config = dict(
    train_examples=72500,
    image_size=32,
    horizontal_flip=False,
    num_classes=[3, 4],
    fused_qkv=True,
    parallel_block=False,
    inner_norm=False,
    patch_size=[4, 4],
    init='lecun_normal',
    momentum=0.95,
    nesterov=False,
    batch_size=128,
    epochs=38.8,
    final_lr_fraction=0,
    warmup_steps=660,
)
Rows from block 6 of a small image classifier, named by matrix and row number. Rows with one number belong to one neuron. Each number is 500 + 40 x the weight over its row's rms, rounded and kept within 0 to 999. All counts start at 0. Numbers have three digits each. After the name is the row's rms in percent of the matrix's.
After each neuron's rows are labels from the 100 images, of 14976, where the neuron reaches its highest value: "top examples" is what is common among them. Only what is clearly more common there than usual is listed. The data: rendered roads seen from a driver's seat, with toy cars, trees and houses.
# fc1: MLP up (model.blocks.6.mlp.fc1.weight, 768x192), inputs 0-191
# fc2: MLP down (model.blocks.6.mlp.fc2.weight, 192x768, transposed), outputs 0-191

fc1.623 018:501495555525531575544570471442508484505517492497503555493546450468443447565511532502555514495488577518526515513456559537557422425479494570513419506507499535505508465500517544479500512538522515535412536486502463491466547538492467512498560514439364482519454562400558524480472521475437525550519412534468536479545544483482438530502455422486493446418468523538541532559467507574458465520472480452459472541485491513519481473499437525460523449473518483532430543481505521533483519527489470471481552509471414541494511444564501531444501540549511477537490518509537545549470505548494455570
fc2.623 019:455498469510485524425521529581510473532478497506513493489498531514590533460569493561469547508495484526497457406524483350491494602436485408494470514488547522464559547393501505506472487404487484557516501515467533516465554497480513500529458512530529480489529458558529545536507510500505450479527553519580494508481439461544475522482546540457492510584575494462385480501520453452535472456516512540562560452514542493488509459504472545492470510455484469523538452509474494546468485499521540512555425492525497493529517519510525487484538391511461497572498470496463458426522554505536518477
top examples: bends left

fc1.13 119:477557467477471524531554528556519562587477426475524536525497483492513537360588533482498424426468514464516503499515512468544518493450522519525441513454459460486519478505538522440499500537485494516451520472471519450534563542464493467575600531533504513453524483573478481506511601449511498527495554511501541537500556471460532460502553544523526453529437419547550431504540506485531479478458509505543517565435465472513516509499534466475500491471459492496525527412572499475513505477465463542510562561502547521458465418484485566532453486520505554492537462512559459459525404491489456444
fc2.13 128:537461530464502467513491499430499460497571492543446521505558518508577549594452487453501527522463410547449534520464517542491481578460379538510483512525483490508562484494497539485540488482582543473488398457568470506441491557519545569500483487487538488510518463490451463470513520532519503502490413445523498494508508485541509481484508517513554472552500468476467543524461511498450524534511498475467441546462525439521468462576496506483459525523531441480415485517503541484515518489504479566516431442571487531480436606420497471503451484474545491602461448489468495563482458569536496559
top examples: bends right; dusk

fc1.130 019:524460519464539542452549492419528432518433471453489583503454518557611497401462497538456544500524519480472500467481552516453451463512454504482434497452456476558465491490468468571508454479553510530489536508523535528555486559512510554548540482480573516485513464478572527492458471484533546531502518525513504501508538550525534573517588499561493507488465503554514569483527510493510604510537459459501473495556518573473505453548459514520384532540483429516475523521451519500397527548458503452468432437464500517498432457483517517445492468537541490513439479546458516534479483481561513510
fc2.130 021:368577487539437490507476502566476556477529536474492510511530506475459504543543496575521452476431464471505520536513499468516481536465518446456470509499492498473549516449526559466472524541459464501453543437489513526450563584511504548472517561545439509512567522490418530508532547496462471456473519516503504422504509513494494514545395485491528511517599480432460479477441483501498433490506517534491539505433479422516530493511558542451537432552496536464537544424517483504500553460527461574484547584575453457546507554524474475560582506483466501467533485483484555447551492474463463500
top examples: bends left

fc1.760 095:486509493491557483444497529501445542457545464469450450496478547535432489468489541574547502527526527530526477529473448449489554554461481530477549458534398515474497517616498547522502528512487435551462427468482441496447529504447506452513483498493453498497471548541452560536475514521537469491528467481458523451452546580610439524516532492523584536507519505512468557431503547490453494590512512480494518466496514534506586470415465501462551555509470478455478493489541453524509490485518505555454497474531434539404478517545473474511447522447537558528488516617451499525480509505517568515
fc2.760 094:510522467480481483505463587528512518451499590487517468469542450482478444575460507498503483575509484504491481398474501521441517486540536514529558526533532528546499471559511489396526569510606469535465531493486511520484461557551429520468491449468417464531565518505506492488516487513498523516501511560520408497425592532434485438539551467512523517490470402501550477477581429467503533460563490523508534493537514500433457512552504505492531505474532513446524456551408490483531513463523441465569530522471458557489486510465603448440507510449473514571512500505483483486483512535547500501
top examples: bends left; solid white line

fc1.391 010:535496451557511544499566487506515468547484453542432482505454508529591534574495524544529533501500612452376563476482527584468508483457512530471422547454500546548469463523493549534509496490550444470484553423465519508537502569455467512509545469483445509484473553453567493563501478443463575486502500474437518402505570484449553546478538454519516445476442522532517524558480463553465502546532462413467490569505506456470490449494465508471484493485530483489504514451544486484415520543507489444519523459394495488520561449494508508483518523498484477497509488459459526502561460514479487539
fc2.391 011:430512549494490485507502404563485505519488478454543476506525529486487519445566437485431436473525413523491481507506538270581443536546462479473535465484513512488509549457519515463561536465508466479471471484473505468477552498546473464514503503474539489501552438565483516475539486507445477489498450544518498571503407563511472516559437497461471523532579529465492540498505518515480473485465563534578559428507502516526488518538490515513469445509542472439465529483446538590486515481520509532485475493579504481519447576496515497535527460485473543531456494521512525527475515496529494473
top examples: crossing stripes; line: no line

fc1.414 116:452574493488454492464479555478460461537534475531480483528515513437523465501515523489548524498440576524487507563494458443481539480434500568557524481451580559534447515429428533526470519465578526439493436438576574512492462412523433488500522494458498472456483526507437459494457494537484540546514458487446463437446421488480536535484486504535484572525464492530493493515533477504510483464513530558431525561486563513488512508414480533551504483423473564465534511580486606509471503513503507472474531498453468532540543511596513528438517491448495493580513539527505541530475507531555535531
fc2.414 115:471497492486518532521451459478461476478487518522471538441476557533430508522430413531530459526500472586557485465520468505558519506493556498471555518556448522490558478477433451531474508528463474480476585457468535452511487569516499591450541550459535494553519453457611482510548482492480519503560458526478554481508509393469473509497517553488562518526456526494526502553480483519493530477488439433482469424528567465485429535485554548512612474516500498530474500469561562529472480446589464442512518530538508521507539560510488459517456489447444489488446577476499429467467471501484480451
top examples: straight; line: no line; vehicles: zero

fc1.306 098:514503497524443460472589522454500472529477484509490481503465456605533506501508528404489427409511460483478481512450472510507495497562491510506528458512520524514435472432440578514493503501529513523502497494513505514573546543473394477471486556581486516494509550515558487466470521476473600485472525506544516522537505560532504520564501509536491498465465515453504553512543422496469483438494527470544525608480390501505491493433553526503489463486484497534513514521454511393529441485416502526480582521487512473474501476530572484487467554518548540513465554457458514467482514554588564421
fc2.306 090:485521584543528489523447501490536433511469513516529537518446463475484524531513539545507443601539475532428550504531609526491561534509484525523491508488528507531561458455472444450534511554507499451527475528439533543484454564475476470511460468421481516492529480554473537500518491483495465474479417455493515402535523419513548524512499453499492442490448486502527460440383446498481565454569478411465478480494487520546571461481478514566568482486554493444529465473513527531535487568516496474478479461555534557543453457431489479556454466470492520482541533520516536578511472479449557538
top examples: bends right; crossing stripes

fc1.182 177:530485513448491591516512465430523480481533421582539467490535462499548495474497521468498510473490575522545505519465495442434433442523457420511470460513483445516495437454453515529463558533500566465507468518455512536534530565556428499496491570472548502454542465527486578484522477509490543581451580481544501534571496550467466451498517521524516486508444477492556504493525507450451496477514543517404459499513460459486457581461481505517512600532496519500492555458509474547493547514544553530521443378528519503536585477507506526442456538521451508461498506563478555530484526457443533479
fc2.182 184:498540497542507492527523483543497434500472563505504490512482583488538493574567476510487526523547474500453501456483586611527547546447536513508483546495494520465487529485529488443546535500454441502440523468545525434431524581454492492486461444500497458506487522571453436493491502504450522483513415603485462435544546472523554535482449522526487584467547512538519456539435552517489513458526585518599522495420507451473438539445488475428510469445465503530546548527546510402455525460480450521463532490503472532510465563535506441486482477507524539489453476483510511474529442477501484434
top examples: dashed white line; bends right

fc1.544 019:490489515523471552550536534559522545520445447495464450486465441522539492559457442465445467483562515523546564552451552527503499431517583500534449494525476514475458514513495497485501534485521490499503557539462472554517576481479442433512484517472498545463462479437487548476430507454529491449523557533479539534415518467598516541493497457530533466492490552494549602456469453515487508470434526477441532522523532521512489477519473443423496469507525512519496529450462516476502525461512481458540456562444520493482536494564463530510576561455437487444509506502502526458659407523500443503
fc2.544 022:536435522528498462474499440545534449520517501512513503548535562536451493496573502488501536512495517492438491487524510388583465570514432459430527522528513546479557472516519496538527497475494498481516494497512413475526497502524549433515492479414533495503524398538472499480510450487460545434528464461568515527529473509526577526503442471474385527503505538472426489504478543520532470500491463477578432462470529456550487494531536540532443421513505468469530531535464440477508536532572529482427497472551500484537460598507519537523476440444513521599472449527463596453521503468495501468
top examples: solid white line; bends right

fc1.719 032:588516476537548527500479543508480426435537537484454463523513479506564570503477490540522538516505544538509513541509522541527443509471534511537476474456518512506498509466504546484460524507536476457546577482468526486511506493524532545565526430491491497525500492426578448529482488441510531577462509533403486487554476462472422556450508421531508464443434494489574462462453438485515496502443431524465458508493513523551454455517516555520470469539561456546472516430490589488448492507489463534521457397395548531552538527567425498541498481426512466480471566481494461532543558495461494511
fc2.719 033:481495509504418492490545429503455493472482538481570510476485507498497540540535410459458484496490488481460473470481536384523498495581462544454519472486465497543461544470494549504419529454485453439482513504570429522497567527562502577482485568534484518431451489510469508481534492511412556460537447526491451536441513571447481497573495548505473519503558541514502508589523462512410493531483589449507570532513556492529490441442456503488507491505493522524497485518485489521492479564472503497543552531566515541496414420525523505419490470516517574545509549464512502565462491550549456466
top examples: crossing stripes; dashed white line

fc1.175 125:526497474474469475535561492567550483469500539464471466538478511597537489483459524466531567511434548476472499538503487500491525586482474466446534470581574505521492531521465474454422452467540572490514586522512489467481405543484453404495493446519500469561492510478466468530507501444500506514500556534465460450430495449483483479521484576535461474425517496490459575509482539492450505438528542465548511513534519535467435592518468552532502459517516541493534486401449565551542460492477549547445531505517489478488549459492418458510451519495504622522475506511540476500485559508493497445
fc2.175 128:521490517491524570510466574534517501535512444502522506524513563490499521566529524421515420503504587510511508612404479624486484528588553502497539415492525479474465481470459492512541450514485498490530535493443454519500514520554478562500529552533502517433486520518548518527507556455495463454438463447502522483512506527475455489444451524448471559460470480533524480475511479456537406555475557524538511471521478507467524541488495509416485522507468483472465493546548504501468511599567548467496484459521452545528452515530461487466516551532427442541456525592433500430526424498472497489
top examples: dashed white line

fc1.393 074:501472521521502452486538494589510543486507512496572564555537515488536557471559441453520539517459562502478528473450509460470574529547492479545468514525484509542482581478462477528492497514358518487545435536545541481529518462528425479560501476513415493453538591514533436513506492475449557507542505504501468576563437488529506565474447497455473367469538459565479528502529501520466543490478503488509484476499484548462472429544518439459539479509451565453524539486510569466522467463561475480528487478434466495513498470466517471481564520558490501468414465579496456547488509504500521500
fc2.393 071:556569510500502435480515445415510490444478527433441423463582541483492436500485469449512512508531489449485458516520489530596503553510458595459480480557613510466540433497497531481526541514504547542472546487463507549485479553507511514456497584410497567488443411500490471435465576496474470444431482493529436495512511492493499471584508513474582456507463501450494482437522568529431492583512516524481487524539473490528522512496562538439465452495569502504489536486532485521445481496472476544475550474530499489419485481509529498534506502505521505548498470473437499502576497518582492511
top examples: bends left; dashed white line

fc1.323 166:449559483504524509502532530549519459500455522452514486488548583561549486442490496485569470446472572485568534517443404444498407473435486526481501519514542594402534494478433500550523514452509526522520525514526482454471521546517440493525540490491494516544509492484500401466456482505461507525516491439521596454495469500549499518504484500531504509459527493512469496474496491439513493483545519484556584534505469503477422495496516463490490533522507552528601578400524488519468501513527560455538483565498512568488466578484523536489537380439463547509450482499571564517475526488467524528
fc2.323 171:511446479512489544501527477530557494495570517531463515525466499497528532464566520520547408519531413476494432497506471553511471520458467439511527523454455504469520388469502530529480541506534478498514558487478469554459522538461481466565502532525516533524432368526540533512456551533517468486425539471598585519409510557525524524494354571447522424445477540503492503488547535531512533474562530541513506489505502462478487474522515509542476454527483520525457510508508539481497507524562492504455564453528487441507516507439550490509511499477496545479465492500507441453512507430475442606
top examples: bends right

fc1.533 009:508506492552521536472562471504530449548451460471458520489475511519578553541506502544527540518493610512401578486519511580498552466397517551527478515427493521561482467462513565509515513458510471471472543430460511520514528558466430546515559470460486496453503550473564494547483464455440555494511499469497467424489588515449504567447551447519486485489386558531544509505451481530485528545525448436443489561515532459452510454485468497513500497479531449479488518458530500500432538551520465485527547444410496474537547459485496552473493540547490484551463483455453511492540478506471463530
fc2.533 010:456511491487508481528495404566463550508461488476523488483552510479501513457536477483461448473517397515485483494495514252538450534569476467472512521497551519493495536495523523485536519460551492501468488488492500484448588488509498438487513493509511497515542444567486526471553517474468500435489443527521514518494394535499500532571442516430486526550576510470479532504522501529467453492488541529582572415505505525533489539524490525483453469500532503477469523521486534563445531506537501493489458490552503473515444544513506474543556423461432543477490490501502563528504503468568537503
top examples: crossing stripes; bends left; line: no line

fc1.399 092:538502523488503500463488510531477562472557450524388485541481453505516561536519539494479499515530521556482461537531434488495490465486573491494599469511576542514546495428490430537620475528577482469451504515519553418517514531529549533483458481517642497563488478473449472447486494466475530523538467451523419513540559499482549525478494498481513467501475468530482539428522537473560466486490514492572560540456505502536469498574481520495510530516417493463462462439508475474478390497499494491592479450484535506449490465512527451468500509442467500528515447538524515508461535492485450422
fc2.399 096:501450474499495469498464478530436475479558504551497513444523551460494545421550387558507538510565538571530437462487528554507526485518467529526524492477556491499450463603463535458449538485495571600487511515460498440452456492479514501559480510412505458514518453480463572433503544462538499482540405486459575541561489496455507541470485547436460534526496506484444511543460510508544477573490485472438538487447537515456440518422479471473532529503501532449505501511476535501488580456499504506532494551488479533495503567461484453454484514567460431497495486539440512521560551510571534458
top examples: bends right

fc1.220 136:459456522498455576479541494465567429510489433517544483511533434464509505567485593593466515464501513488485470580525508432508518548441492538482563497434475512523510551513529562505563600466530513475466541467490436517564473507523507497473496557501540496466432561430552520536507489447582517535547460436523483434485490553489479426478476512527481533523462529557512456489521555434544431474492379525469553518508490424487495456509522482492514454486492433503539491493503485511433501508507511465513485484565517514511560490515440532483474558581548511560488443551543452500519476480477479444
fc2.220 133:568498507412441394526536489412458514509558466453530494484463475497557580515477450562514485476509504520582404505519550497556534442517528499440541503548509521492504471483438438539411538489513484540504468522488501506528514404525511476471471530477505445504414496466474515428491495493470487442574540508503517523508435486548509521541508421472496452525503494413525475527513456526439507514567519529508524499447536557519546503598517497524548473477465486489472500461516522471559458478526572498500470557502552483453565441523562507430567506539544480540565441495528531523534502547466455478
top examples: bends right

fc1.487 098:493486484392541407556554443529487518541427489503503446512511467535468496487545456458540438513496484492488507508500527466497510518531542437484498496575488534528430467515522502525495558566467515480596376454534504515486493482487487499546522571529516500486574542414454460561491489582538558505449561502458460517553473526492494472459448578493539526496493535521562457514440478504483517494430492509443501552495465477526525521465518443426504528491493450541493523521420462529435505445591473525538522573549475488559489456515530527463400476477526556502481502544504471500526546526537440500
fc2.487 101:492454532505552539499519548530491486428508455562508534481476498462553528518457521518488479493535563527515512425448481537526514548516486589458429491537453500458475480484520474489502465509565556533427481459539466540456503523438506500472483492421548517530413489487586510471492460458519476488534497426461532498493559602564523545476547504497520499487488515497404488497515410599535433423489501437476536563538471500488517433516485549573477458493493493483570520541415540519473483560485505459545485456453466427544504496452513514505487480534516490588496455542572532490464453566479527542
top examples: straight

fc1.223 097:522529464482555539491523483461485500432508536498456475579472493411487488551495502478465464474494521560515500494505540484550532526511480426475528466486464502440490499515509595559591521439482503542445530376483471477529483466484482480485468533519493521562502530468591539492413433489398419522568492459501493460518528530548526474489559469534456445627545497509518529482464471491464478428510525514470489524587522529484589470507499502486535522514520487517474431485501456464520508532510481469521444530429510516519418510555524443526446474553505459542517508492504583571468476506449544531
fc2.223 110:504495549488515523504549603482483569486442466437499464511502484493421452412500468540429461471448509545528552542482471606540536532490548464555500488481509499501448522566529492468461484503549442464459505512532432522403492455520568505491520460508534473572567507569583507422457515608460443565467460516483475497445501484507515497456604535497486527532561463496468453519605477517434475449530487544491525483522513504488490468532468509525523509486480498458478468490529404453536470488481528459536498512511531561572469554515486495551509473437521517516519463546534525479494473523444527509
top examples: solid white line

fc1.551 050:503512466570518440553429480540566468532472562498562529486548447543470485506458501519474524493520544554566551474449563441506496540507493562557520519467471467526445476485445518491497492521536559501459470459552535480570429503526503496472485504566478472486561539487541519483536483462487524422436505394467451500549560497509513456456433445561478577480503503477470507473480518567484486438499527523470527515509417555493492547536486470454498541538539552528449485562540487485581474476462409577521457502548480462493525478441482499541527526531500479525477513484528420400467412540502559495
fc2.551 054:515519491557511516511460525531474470454460482470505461411492520477497439571532549479522459451496494465457424514519516530416508511481459540472520534479485503497495527563527503478453500508513487519445481530481505526485566608488472480474490465452526504532449509551530490551494578509468442466540492513392511563508475536483447594538496540487501509496511490546513466459523587460511485513534474544490486431479573398499499583501471537447523509530427483574465487436553503516451506503531422421481523470541582489517420553500503489527579491462478555501483417526488563565562457486470554496
top examples: straight

fc1.469 023:522525482570466517457484540506485481577481546511473530461458520515503419589485596490500457503479583543519495480493488483522434490502546516472503544477456480561476516511592483490517483434451496506521458493553471520486482534553454550475407452551441473541454485482453494465516399410498512532545479531540466540571507505568541579484564472452478559573562528487501516501480553482458518533507501498517492433452529437419481485487521494443576542467534540515453465499503453378457529519530512476539514501452582515505481481511480475423497509485508459493531485496549454483538464519486510574
fc2.469 024:546504542493478453520438430539474519476474426461509527490545476517496567426489485464497540455515400494504562428515525440545475531486501476467444448479518534434580497488486493568500490523514523472411515484545460529561515563502477404466519513434558483465502474517545486544575544497473542458483496508509480511513422510420506494516481415473499496472492521505465527431506492639493532492498455521533508572512528574536516508551449546513442449543495532462499508495500479575492523530538543540443464512513446443495518529538447526511576447520522470574451483535469553495535463453513564518
top examples: solid white line

fc1.23 059:452535491472498459478466568533563462570551460541491447481518464541521548552530403497476484430519439517510572548491477440500493469447566524479428457476445498511491500530518400503526569494475456438511515526511581452564502511536587563529543449461532605569520469507507470545523524441494482484500576545493536393526498529585514463500465500511478495466499474556517517528483496529539595483530476500495533559450450487464558430476524500564494550475533536550485434519516463488495513502449474454449445506498471512455488528470470490431549466496476470516493490505552500523543526478444490530
fc2.23 058:446447531498462512536468506494465558511549454464490498449473458529506527532518597493530425530450499487520433447475547545501493593491500470541470516561545567512493475508514543554537511552553466515458471450465460481478502612554547425522442499541515433458627488522445524465519467556463506535485535460529458518477501499521513488537515481415499448397493513469493508532517566519496529474461469505459503479490452497507446574498518475525435412505518521471510544472447483516501572520533538545442511528463490506505544491453483537544480483459439588519589447480432484478558508469483487537
top examples: bends left; snowy verge

fc1.304 104:461450491513572531455522528376547501498453526452526496543555543437559474551498491501502566485466547503491563583495401499503443495528403459527502455524509504489512451502489545488495524469511463441506556567536458484501501512509423454543575544457496533501480498451563465505549435513489557483531467418531522506511498556421518437475521483517555487452535508480504524500400513489514516501489503485455470503507451552506548574501478502530437560590488529474457557461508507488512425414461508500470557538558516523529473464472491538527444535528463540524460541571414492500464517478495515515
fc2.304 108:503483451503457446468515556537453463499480444502415479527479526511461481498482509445461513520552449450465534501515459518520491498535504477453522546510474533533476543522523507450493529504507530556453505475497472413472492494516508482431497492554508479462528547553416512527454553448577540486464490610544508444503465449544558558465493551483525551571525431488506514575481488526476456490520522468635490528588439535455526477471545586445496483572454476512454412489478505531502553511529501438469450529545511581481536488533488508443582477441518540498446491518552552529429487483476478510
top examples: dashed white line; bends right

fc1.441 078:498512477522464545457510551517417487545470586474450525541478465512447569601491540510459521391504564482555517483553480486582507502512456505483517465497475555564540499504467502511423538430483506549470550524500548465463466509576497466537448435522507538503514496469447467440510461506493527579491520513502546540435512502514448609511472539530491473512521555477529479440435489510481459489485600443417508483471443489493489499490538447515523502432523611480481521501537559515441484480479534460525464450494585482487480522502527533431501521479477452467471499504531571454435457494500552487
fc2.441 072:498462443485458456511467480467490514556545518512534464507493457490477535461453569453498601499521482578449495503482543507526544427496540519478490475487506483513517458473535513543482601487504466566533535476439530488510460435479526522523484506474506542535491555528488481439537487451583515474475451511490524427521511443481433551508496483549527443538389540565528459486453519464461570451441498491496555540454526535582428495476527534539474456497522574447504603560472440517450478532499426537538552475492512505472509491503534506426501403495514570510498417519454489521523512577539484494
top examples: crossing stripes; bends right

fc1.442 016:549510551531462511526505507422519497525534541417479485520513530532547519545522472517451469526497517493634504469547515476583485535488539459609547441483489497520527496492486496485510468478533538495475447549482463576522510497426518509538521520523437436567460515516472478520459508447491533500454458561483468534542541486558448459513489463439562569530501528550424515500507527463522475551468520511482508513459524437482552449478491480446521569479496458467471436383480548501486473564534502436559387504465462488528510486605461485483510458521506537526492507475468453550485470572418493479
fc2.442 018:456444528453531411506522490564459486528520468555543509503510476520475496441511497473477526500542471555433541439466525372465448506523522512419516537504479533469505523525482519530517546538494476490469473462555518470575539520498460478467507496476531453441490504506517539530519489462435488382503442538491522533499413543479571535521489506551517508503567537447497483478516513569443489457483480595577483498557528494515442445556434494550407432573486560473539515526529524570460504543511536493457530411551485486481482501494539523531583486483479528546469496561441513483503549453505548474
top examples: solid white line; straight

fc1.249 013:481454502544513526479567495474473437549559478510429497522520460468503500593501508549502576491494608496464570500542539571522519466435495515538499507409490562558446460468540504503545586475500535438525439434509514538452508522480395480538504488443478495448474511441538564478419444455422496551533448500451534472423494509476470530494536413539530491482451520529520472565462445530475495547489504509492497547508520465519534546494443519496534461513542485509488493487489515491474486518582473488553521471436529511460517493517474500482509525555493518600560505457403521490499532526414472528
fc2.249 013:485524500442574501503478470503492534432425520462545521481479509496499518480519466435470541485514410497472490443475460313528451527526518498433488481529526504521523531413510539430518494427536440491509534466458471473543561462558569429515543454506552507516531471507498468512581491472454477445493496548567486510563473498495517545480450534435482494572582525500520531494540591492528474475530500515561542498501516499535433496522503553440451535539477545494501546527471576562480492463521514541428511473516475531516440535530510476500543459473495476446480536485512484519498458434588476485
top examples: crossing stripes

fc1.609 011:525472551530519513487528505520528476526459449500477528461435534515568542493485498520540472535484570490408565516518435549500523515406515514578467535444502501538528482499501581502448494485513520440449513492493519530506547563483439539560502469496531489463462505499517495526484484437495575451484464485471459495541595493467492531457544419509538453465407549504539508503449478510561511501515398475452540508517512483466504407514456475503525537511498408476485536481532526504431566533542476475591486440453518497550521467548453631510431535546481515557443470442458501512469497480494472536
fc2.609 012:464499455450504486539530391474463561488440509532526497500569477440492498489519402482494453491501392489481467488491505376528510501537454590457481550492552535461505529502535545494539524467537460528493535490535498446462536493523536481497522536538510531491492498555489499501554542495440487504477503462492533516450436522451488517567434545424487569531572550489474483508529493523417473502470600507538500481539514518508505550494527533486456430464557496506481492539546511553464500525496478472490462485556492444474449531511525432548591411460444492400499477542500586503522523472575539515
top examples: crossing stripes; dusk

fc1.362 098:534531532456473459477559505517424521480572449461494492519478411546533495418495521495468591534471547454431540496513497471493506495484551471464523543511445470442538451486466457502461490565528513457485502515485484531515514482542526497587519507563538516486452470426457444515496518544557473437574480495475512487532441464509550582499405557507491518486467472495502495537492454499492479545490529512518604437469570488437558541566471536432596472596449462533508460505510440562459500482501486477513499456538579557525550520475495496539483483486591547503533434509473500499536529495464456514
fc2.362 096:474465558537495516513595453393493419556485484474548460482498546522482496526513399495504508496528517461507512439543510545571553514526433532430498485460502449485488491501505470491484478601537492522473529536534436449454482461442538463475533564474519475518510548583528520477486566518466485557467542444507496552523538487481513528510461535580493513531528458493479472472551557468488534489476515480540558496562479488500501429462527523525476467433475494439548480600534603456529545527508489502481477504526477411441448502487500486511484559488495467526592546430495545464440416471480552487
top examples: straight

fc1.651 072:551515505468548492514512498558589478486503452466486591524549505475490542489519546538495449551425568521578496467491508477512440535509525453487424531581540450502507491534520451425509484481570428484515530473515481479530513512455437529513477522470450481451506432587520485548526463485456543531558447558421528444529434519572417458516465500520467512382467501497484500544524524475453516507511579483498489532527524451459524526447441482484479448521479467443568475495555529500435559560500493536497529464517453516453537524488460541488507481538477568558468478591447497466492515507489506432
fc2.651 069:504466481497531528547520494527535511512486575463469531525553513513536524443492541448478459468462448571527555509463363492499426547495495485458531563476472488494490420487490511557498524509512528496441535527499513500521489502507485487517545481504486482511522458543518471471501582505489496555445490482487541504501535438587481564508429547456538460462392470491483553467533479453484469532484425521453577546471567488555495458575588546539574480566503502530513486513519551545455490442475478521603435437491544517462498558513436520550562487508451473466449524533519503473473449449433490450
top examples: dashed white line

fc1.669 112:536479490476533424556468622494498571503529459501487462535483480481482535513479431527452474570540494519505436512536507468430456519492470480500569546483555468433449522477523503474529583524592524506461589489501552534470548459453512562500486488529477443506487501425467515479505492495406570516486481435511499532502419548488464512513496517472550547493527497489472532518522427536542474572482456495510513552532484503475512473491489521470537557509574463527518554484487522433471420432522448501475485479471552437514504494558511589535457547431438413540512446586477509513532517489456480460
fc2.669 103:449551533548507509481479482547534513467446573500476556466570459503544488520526425417431495532430453534518403434567449490514535496505486523438502481553519515459505521488491508503551465487461518515494549536438464466577492450576518432544501466479534550540491508464517463477521499471543480472560463535477487467546560530574544510486448536452486567537539492516476406425402518531465441581516512501460481478516562453433446540464573488522540478514527527564482513462514528513496497475494553562602509486493485458484514482441474488526451558523499441502456527508460469515476569529513481503
top examples: bends right; crossing stripes

fc1.97 063:414508517466525463560515520506547487455489509452508461481511446501503542508540462485525498448521487556518494476450524430499570524556443432524548417557538562466486560506455510524524591452490463583478444488511578580551520534530516468510524447566514449518475524467544487524525523463510497442563492491569509490505490539495430520447549511481561446495493532459457500569443540520427524460566487495521516460494419539478523490443491550521481476515450483531462451563480487481553493501501534432449466504540486528472488431420445502462572580493418523513460510493454525520488489547501586507
fc2.97 073:531567491504472546494474496492462487466495403539449433474498510473478515408512527513502504503600481519464466495542533562532512582478536473516551534527477530523537507465556522428508479503480503510476487510573515502481506513521526454554521436420527582542541479498535561490535477543518499489525425612503504479431476511467568441500504460497491479469386590473452534390518541514484521522490478508502443468540532472535387561549501498483533471516488549499466462458507559532494502502548506475491486475473437491455473487457475538501467493479460539494490440545465542516604537445436511445
top examples: bends left

fc1.421 043:517527569483508569545507537445575466491509493466573574524569458527508563559497456470470500525495469440530512592515485486490506498464507505523489507528497517533525497585548411472516521514534518529511520510543550447495488517532574520489504516484523533462454481458464420529512539501512547493527541502395426514403571520506527481527495456520452548538432502559482529489526537463505471457467508503503552535601500474532566492550438467477531523468478500498469437388439455501437464495457481551447444514551552420449503477506476514417438496476467467470483500483516439502532472538445462528
fc2.421 040:483454545455560484477530503531487549562496516496477518486442500501484503505506526560534467472522501522550514475537456478537460550506526502439455444491557508503445535455446516563578498530503470534552518499423495460603492453567533499564492533458496453435570496458522568472499458554488507470527398537473489434475392495453515470491483490485505454479531499481502564466522467535519518405461575520578504516491566516542488442524437534520381462499496476505465498495454480530514535461484568528463557502487517523464544503454442549505519464427499539466472454542518550535516548504590435480
top examples: bends right

fc1.204 009:542547540519538526494545503485502464543457440465479522487493459526543544544532553548525511511493625526433467470538544576525470463425536500563440542435499530547424476479540525505479558441501509511477466464444526511501510546462477558534510498440444550485497577415540527561505441456478576538496515532474503438528573551499470522499551396496463413479444543514543547480443491537472493528466484452449516557496498547514527445536411482525513476491533461473496523481500497491436550545469455481476502428425493505508537454528461534452517512536490500476465494466418525537497473525470449528
fc2.204 011:460434480511504541533545419548447517504508539485544486498557562488517536487535462467460515468516416495447526484474521264525448555519452488433502471517508510470537513492494533495492495500524492492471515443490466479465607511542478434468488471524559500492527457572508518499559535453414488422499433487563461528459418506475493546523458556487509531552555495485469491510499471489519505505531515506602563449497549450521513538519507580492456460490494504511511516504487495558460519476564512519505471469538513457513443535507516470511505416507463537529488512509505526524506531454567535516
top examples: crossing stripes